{"model": "image embedding model", "train_examples": 101725, "horizontal_flip": true, "norm": "rmsnorm", "norm_position": "pre", "inner_norm": false, "layers": 8, "width": 320, "learning_rate": 0.0024, "eps": 1e-08, "l1_shrink": 0.003, "lr_schedule": "wsd", "final_lr_fraction": 0, "weight_decay": 0.07}
Rows from block 2 of a small image embedding model, named by matrix and row number. Rows with one number belong to one neuron. Each number is 128 + 32 x the weight over its row's rms, rounded and kept within 0 to 255. All counts start at 0. Numbers have three digits each. After the name is the row's rms in percent of the matrix's.
After each neuron's rows are labels from the 100 images, of 14848, where the neuron reaches its highest value: "colour at peak" is the nearest of a few named colours to the mean colour under the peak; "lies over" is the class under the peak. Only what is clearly more common there than usual is listed. The data: single toy objects rendered from many sides on busy backdrops.
# fc1: MLP up (model.blocks.2.mlp.fc1.weight, 1280x320), inputs 214-319
# fc2: MLP down (model.blocks.2.mlp.fc2.weight, 320x1280, transposed), outputs 214-319

fc1.146 098:155160147132077158186116056125145171146126099125081200137120087088138171213110125197095124132158128132109195102160164085135152093172156119128141110130150140106132146098155081145155128064129093130146115091150120140139180083127112167107132127126156141124126109137144097079165155168141124139116121047107138109062103166154
fc2.146 102:197135192131111140124142123150101091147115146148144135147180177151096125081156144167173118122155166049134128133134113195059107127104092140118114135154109090119116154104135131168148162152100134149129156193128127084114139131098143126087097176186117077167147163023131130186158149122119118100167108114109150086150117130096
colour at peak: black
lies over: part in the main colour

fc1.673 098:141141132134112140101091066140208151172064134091176124183114216159167146092063132103113116124131103138058124148086180079093169160082134120053141112162128142070127097105186084127154103123161125197134100134167116150102146135134108105185130137104130178137154111101180120164098133141129150143151108184155144169127165195110
fc2.673 095:135101168153078100122088159115092101136112137138138083125207155176122160132151104114145181116255066057113131101126128180160132080107113111115154120119073146138106116111123128159184158117086168142136120144129073115129088121135104111200180141138139099175069158098125137096189138140087160134108133162141195077175128082085
colour at peak: brown
lies over: part in the main colour

fc1.409 096:189081080075143126081082082167154135140128108115146058110154135126136124146130116136141127085155086106102130133104142139151141198091111109046154141124148142099192046120173177096115197090169127140152119127146128074161126134152111120103138171142126130133162144120091113128121131134183141138143123119166176120139125150123
fc2.409 102:119140102101136180122087134131115088112107136091136113117157077145115168115146133098151117081176100155111178082080162155117107179062131117178140109075155157113151141125149145142150095119107155151156158113102081077133130134150082120108092051128154132151041153164181151148153118101067157184113130159150124125183122069098
colour at peak: green
lies over: part in the main colour

fc1.566 113:132129158121154184136156156165128122089172162148144128107116135176181143128096131111168122112142125104125115129133141166158129154070094108116125205157072101119124138130103093135126113168040160130128126129117137181128160168124152156199129123116144125126178119122159139104150142149161179129117117111137108155159176106134
fc2.566 112:135132123092082094122137063126159124114133168142099112161111092072153139144090148124097096125132110099112163164143164193156128201118106146121159143162122136143117155117126117135133113096121154162111127078152124145156137195068124176087094123097145135073121157148110138108114180104191250121116132120174104140090084161111
colour at peak: green
lies over: part in the main colour

fc1.94 104:148121130120123103138169105137154125204114051170126094073108139123154105121145162205175128130141098160124093203147127146090131133024152115141160109145112125124113141134128094164126129145131140132148119129182121124094127135131136113081134159135103061158108139100090086095146118090198106112178044109106129092121175093113
fc2.94 104:130078133151144110136153133108143076122093165143149098141063124105124090063126151141165091099116148091149030152112132136153183126087129134120123196193099133102120145152116127142154191182128114211166132140126143191113169118083123145107155121138119174146153135085142143101122135104135133113132131127095188144107133194126
colour at peak: black
lies over: part in the main colour

fc1.101 092:136076134124133112121065126159055089177156115103167158098099087204118136137135085091069182154158102168133126181138151128053206137163117171136176150172116140133116099019142029141174146110143123148137091132153140106130129107117119133098082083125129167166074162185186150155146109145093126154149074103160151127124126162144
fc2.101 096:161156157149161223144148102098128115083172063149118087135137107167129136146162132126085139115131112122167233032059082208124134127147106083066129107187130134172124104156110132140142147117094129158177153145116135110151045129116116145146058128164077120160122116145126153138148143138122133082113170150138136113219096090163
colour at peak: brown
lies over: part in the main colour; brown part

fc1.127 106:111122108140149101108129129110125067125126144099193123064168109140195131100034107075110129094148129139075137230128139089140110196111098139145121156104167148087141170146110134110132159142157125101103068148184104110123146091127116125103054142139128124143093200103076154117051126146176141157174184136139124118121173128134
fc2.127 106:093143117066156230186116129110145143094107136091105140085152133177062088122134110122110179139094124093148094109128097158047032126185141121123114137166136122095120152155087141133126088154151147134091129123130133119111116094145086108142125078132126084139139179147171155097159177195114167092174100113150155131148104084157
colour at peak: grey
lies over: white part

fc1.634 094:148117021164110153096134101105169138115125080069138144100145115131093137133179126131087134091121069105131140176141119162112154192130222130096163097130096136147127145123120129162197131075131103192173087164130146195127155136201115139157156189174147132163114181167087099114132139138085169065131092104108152181134110119161
fc2.634 088:122192130158174133144136177120120128116085079158102081090153133121119134120108071136095121087143144085170158133103073109144165122150142117111122125206126139139105125101156152175165153199167179151126118120116105173129103154133144090154102120134169084093116133141129117197102134103092165125065215134113143099145123199104
colour at peak: white
lies over: part in the main colour

fc1.664 109:092128114120078118077137193182117126155120122141117093123151114086114108133125093161131190185181138192125147058078139141131168092073122133102085132078150146130124123129120125118138137132181143177132129125087111157084105099078101090106155148167132160143207134138120122107102081090144114160061152122091132082141063094123
fc2.664 105:164175091161108112135136119139155184119121135147146113112173145125086162237131108130134159146135124097146128123189121134187116073000153124058117172156111125141143125119130141116160157069085145172094113086120108107112066129125111162072139050176107093112178120152160188110121129084095140107056130121101137113151120111128
colour at peak: pink
lies over: white part

fc1.474 088:137077103065133099095104152141108170119110173147153148150126105128144105147127159190139167122169181119084159057077119113132153090043140122127132170083128130151098041143136163169190139143112113102098102111149147177123131120123187139143122154102116102146151137187074148150129176083151107166118133159137158123060132139157
fc2.474 092:164111144046132147093147101100142088074115087158115077127145124072167138123129133140141148061109120074135202117104094116101154159083083120115134127133081135129149134129125105142144132119154097111090106197071158113028097091121156109031146109060120069101120157117094124155215166106154123065088198108121091156169116127125
colour at peak: brown; black
lies over: part in the main colour

fc1.28 104:133138114138198139153100131177105111145134153098149077190085129085145086141147082105179111089120103124037082200056164124182145173138134109190150155146140102115110130133125118170115045102119119119140092079144108137118148143074130129125163120116177157187122134117169133145199159136174118155088143170126117158129168140123
fc2.28 098:119170192214118148132124160134138108150132137132148116119119110140119136145163102099125141121135150111091164098123129128074145116153108094108084210168129177161126118160104141145088144177140123036092091102085061097162167140159103126130125140159095162173204150195130100158135132140134190139066121140123128152141120091125
colour at peak: brown
lies over: part in the main colour

fc1.758 088:161138029142130142092181161172079150137096145161202110071084165162105159147157112207153137122122113133081112116093178120214137146136127208208081162137112124064128134118100106104169169085151205135101078116105126129127114118180107136120112137119136151115090107157102118092170115088118166113162133129080104127111117114124
fc2.758 097:135058180091141138097119107119129134155089073145142143175092125162111113152111142127112125151116150102184138059119161118131117137183129137092140087141059160136158134099069098119107141082148092111125131122147139108133113132174133186168108111141109106242128103205130115117163108157172164140105101146110131152073117122110
colour at peak: black
lies over: part in the main colour

fc1.429 109:165126116125172156158047092094076146137126169103127125177145126122115179080199141125151083164129091147146145067141160141153127057131095146129107033126180133128113128137098121115192145170152144113159131141096124124092094124075119155052186182133122120089112149167105115085140073121133129148126127159115088115136177134126
fc2.429 103:114119131130197119140115205143156085123149117106077182106208164118129160120139136156131148164115159121116097132153125166100158081131147108124140097074099178179101152124157126124127114057096062133164129120103043141127146110115150148048132193100149147185180151071124092170132135108118075148103127084121108096154119083070
colour at peak: brown
lies over: brown part

fc1.688 097:118073123111126147168118035141146071126122162162095109123081125141084127102105106108133095136097186085150096117162105097102159102138139158042186123077146131072164154135144124132131121138114124136184184223119215159126152118124142149081144111135119072132135080078128113151133159099210155144149153129141144118161130124160
fc2.688 093:137108176135126146114091146156122146093178070131075144155148130132129185153075170057105134162152061126151160128129153154093093203087124138084103138147151126103065170130116110022107119096099082123141128121114136133049163129112195106121151114083136152103082148184126092113089066161166130164118108141141114161133094118112
colour at peak: black
lies over: part in the main colour

fc1.362 100:129148152128099160085098152168114112108090158203127091094126095106191206162121153097095149105114164130105124142099165104159128148089192127126191106124124190143207071174154097120120164094150078112112144153168146128129077157143091105100113166160110134109126082147145117138133086088092125065193158130120118125135127127184
fc2.362 100:101158120045205112145191105117130086152134135161078101141150047104113138084173133119151108129205088087181159111119082161133128136107146106127155162147112137109072119103154148179161115088107127092068134151123126119217135138142120144085116109131111102143137178106120122133080068113116117166106133184162121095113173134121
colour at peak: green
lies over: part in the main colour

fc1.74 109:090133137110162117111144137168116111130146153119174088122145096133086148143171117140092115131125174139124173128146105135160127155147187120204130130120132170160140101130146115164117135116101062140106084200146123078139129116099154102136125124130109133058116157188165121121119050094130128204183146138038106138122108154073
fc2.74 111:151137106075162122113098149219125133132108176107164182163135165147155138138151118133116121151129141153175106119129115154089127148094150177150164087103139128094156120115172119164107120087157130101155148102114124146160017082213138080106143117149145137141084080137124141137128116142139150124175121120068139152144113183081
colour at peak: black
lies over: part in the main colour

fc1.495 101:147104117107113140130082087069124132149164140187190157133069192068080124173105040127144134111082170065101120178137130095131182061134161143089147124183081157127127096072114160038170147095140087096143137149152103111103158109157111080177167113193166147128123128144149134162174157114123099133125137188172099125122083178130
fc2.495 107:091173141125123203103159062190122114058090116144099075153134121178115111148171093168132127114189145079118148102067128163154125117137114086094136145104102104142143073108124118145148087060112143114154156179107103099110113112115130083140155145126164155138122121121090117127137080186114099139091102115133137104133097171119
colour at peak: grey
lies over: part in the main colour

fc1.662 096:159131150195117171124182096105190102110113124131097092164117136162168109057118154116151141086106132130086118152113193143108107099129178134126119094165161157169113109157205129134145110130120125127141105154128123152125155117119146118092104137170130121147147207100089116115124150128136127124172113112184127161123113111121
fc2.662 102:179096151133169166129126108143177054124103106125132145106142125137161165133112112062117125098088099131117140130152133130110113130122121096116119189126149096157133117140201164187134144121131178159097155142133113100093092126144136207184138149196194107200177123138091168159145144150155120135143151147154134055200115138166
colour at peak: black
lies over: part in the main colour

fc1.643 106:073145151115166168132120132096098128145183224123152117098174154131158153159155098153102118172124125101142124094109128115141167105179127080127146098124114146114119172129058135083121161099099083129088137108164156102145087132123107147080128192171121113140067106151135139129119134116136066158141129075126088119122118115095
fc2.643 105:146135105092154127078107147057143156107177132160084136121143145149140149103123118141107152098098118108149173100163152179087064091197101059158134028128148136122125116117087139129190135160127137161101095114129115141119110107082096141056099112122128099117147136014142218131131104159126085094168143113156172135129201100082
colour at peak: grey
lies over: white part

fc1.718 107:161071146120167122145102128122209142089130097098153105136116150112168178141127135155121128102129128132215141174176105147117196156104138152117096047111092143086144112151122112138139105169097065105166135151113091083098119069066166111141161163130091138124113145138100135121121101104158150166193158124111144123100100129088
fc2.718 096:126115105116104099115145118126099136145112103155167148128151136121143152150142161186148158144150115118105145112139203117080129076103067140200160145070095160086081129119140133096071175107110115113125063134128101157142099099105150107118181172145157115140098152228149135123135233135137118134121111107060158098116104156102
colour at peak: black
lies over: part in the main colour; dark part

fc1.400 107:168166109038147081140133086046122087173127070134132136142193174110105121119079087111141173108160127100115099116122121112138158165186141077137208134106121160100131208137129146061088103123072146174100131122125137026106076156127103143160140114137139137114072140074180096123103127114092133111089215095179125119116171191044
fc2.400 103:072135057083099137175151099127080166104115106115088191127115144117118151144130136110137185183107123171105132133095126155114106103142115100166164090146111086100142170105128130107100106155143119131102148136114106127159144198129135138154130110127209131132140149085134224093148112112168108142132104081134118080111117126080
colour at peak: grey
lies over: white part

fc1.253 104:111136196116137163143129143082092175157149162157146093112104083118178104104149129182161102143143140144127146156110103125194135120128082167157192108107125146107138106142127118125125164123089109087098142125121113129144100160143139078144126104116131098146171103095141115139090121202132141165159082129135162097098096114141
fc2.253 105:090179143072117147145121111074130074163240101204057088142069134144115108104121077179096132157126116106124090126086161121100120127135116118123115130154123139200158151112120147129114125070114124121145109151113123127109173111118128150132179150131127136167173136113151133219133158175134119111161119119149154162112115113156
colour at peak: brown
lies over: part in the main colour; brown part

fc1.279 099:118146115146132133135132107137151119109092096126153084139144176085064121096108111138148146097147132161139187179100162149129165187182145128130106147114189104186150118131139151080046169162127126123148188105150131061105098139157205162121128112185168103152139132159101121149159146123183103137120083126116132107166093080131
fc2.279 099:121127106107120099104155106086125145089156152106132145131154170160147179128123129108131136134163140159134093148158150070124079100115133090130088146170134146135078089174142068121165134107126095055151120063083158152097150079161130121126103132135090096164091114091080168153158178146153042172134106149033155138129099103175
colour at peak: white
lies over: part in the main colour

fc1.628 096:132057143107157163078142160152122088179168120088152093112110177119182172161061174108129140149186139159145142135130115095131156139163102090103074119065132147138113115158063112090111076120173087123105120116151104149123131095151134205087152149114107115136117171124123133148073158094062139127126104144137186097101149080160
fc2.628 103:114119127118097148129123128118152094141112138128129117116133160122101114151148142105171155136180115123138207128116118196118118172179157101089121159153158131193212180087125167090137135087123175142103111189134125089121149082125160145125134121101122141172127104136117164120165143102097176087129145178175138124113124132087
colour at peak: black
lies over: part in the main colour

fc1.66 102:139160102099130113135113128131204105158102151116146134123124099061120113119073098120148069111104126124145132138085086087097160151117125124120073098154153128143138182117113150133148127155125111089129146131142134160146151118151093097136131155184137106180174180169126135154050134116100128115184150166176146138160109161161
fc2.66 102:219138054146178182106106081168134158141126111185110046160122129178136165176103106117140122062142090142199154145118133120122080153133123108098110112117134140118140188131117117118151126162125172168198153116122177154130131113178137137113112085153178123126132125069155126102077118153105133119144135160161103120124130136173
colour at peak: green
lies over: part in the main colour

fc1.294 094:107114099121136136197141146171139139100124094082088173134184125152131169079102167105098171071150134122129089174130184110132177154118117165124171169157166143110112132115148092120116121093119124117138105147139092155155185086177117151067128109186135073151189167126132147106121128105099121100145135130199127114064126167126
fc2.294 094:145193146201141151117125129060116047070128105129170108164113102172150063132149148182131212113125128114119136161134104149134121141173135092098094184116107168147164131102084106104136138105102150124104115212156092091176126120134100115109152121152126166196139171128168058072180178153125118111139153112152131149196175095134
colour at peak: black
lies over: part in the main colour

fc1.499 103:111105147085164082131083196167098095125099109129094130158212107132112181125144158115098146162127096139157174107134128077146099076134141206100099120084124102081131200123138109172103097112173153163170100099143093124092110180148145131105080135112109174123090136107112095152176137093133046175160122139136128142114157141190
fc2.499 098:092131115153210142145135206081091166078148121128102191133142076137066188137151088142092136155174136122087160114184131138187159104132146084146134133125132236133074138149126032129115078110142125168129107154176145117117136068138190105091144166107165134181140127027176084106165120124119090118134168122098047067112131129072
colour at peak: black
lies over: part in the main colour

fc1.401 091:161133128125126187120151176180171074102115134123141126143131127073110182124135104171096130142170162130177079188103088123166160156142167153153171156112150172152106160120144077157156208076146105118065133140141079096101108126090147151102120195124164123121132198193075136153130146065098124103182157124151123137119088122055
fc2.401 099:124137059120139116161116128116097096171103125097157062109152138086084099118084136123153187154109104132133096136116122126128153120113166089158136135131199135141133079122154167093111119134135155065156156191123048159140127098064109184157097079105176107078131174131165107128167124107101136121136165144184131132132083135206
colour at peak: black
lies over: part in the main colour

fc1.96 110:122127159114112147116173111143093157113165123124133094112118140128090144115102142086177092086116120048131117147077144116091127081102046155119128103117119139178095138142121069054125141116073172128131187159115198141125129098129110126155121110076176141129220090102120116113145200125161077108102102116183088137143165162130
fc2.96 107:131138144162154149151139159154175129152130149187126081167133096138195140165071148104152130132156168089096159136072123132183135211127135221111106088113126130200100141177153101044153133189126141100126152178168203140169210135107145128084137168133155160121131152122116145093178143152069134164138141139113123122118103162135
colour at peak: black
lies over: part in the main colour

fc1.196 107:116084159155077118131095156232152128082114129157152072147154207110124162128146129136133195149135132132119125134124126100152120085045139181110130143162108147110110147083148149108112104172124194122083124127117046116129120101142127045124134157122145168121152189134180194159072122123092127072046149126154126117215089145124
fc2.196 102:094150164128168089122132114157103171135133130178119099102123127161137125131105158121134132142073105112127157100094123105125120124140221193102098136090149117118126125152201136119106124091090181157096124102137156103076156159077139101194087115167102120128247133149147135184110177162061125146177127074085135123122080128149
colour at peak: pink
lies over: part in the main colour; white part

fc1.500 109:138121111052145121118212120066092116096148147120120150139144131100130082127156100145123107121143125196051141146098127134129127110193122070194137117135196145081140205137111108116128088176093074128116112129157136165127131135074064117122128127164144109086070126147092115128111140108117104218087128143148103150168181117072
fc2.500 108:130139086097127123126124135140126144127140160130060157147181073121120179132133128152150139121155130149154165106106105196104154119167110107162127102160124145132101172130065128145163146161109136153081081119143097153106139208092033109099155084128159169166108140084156160122181086150160132137132129097186159073109126107069
colour at peak: grey
lies over: white part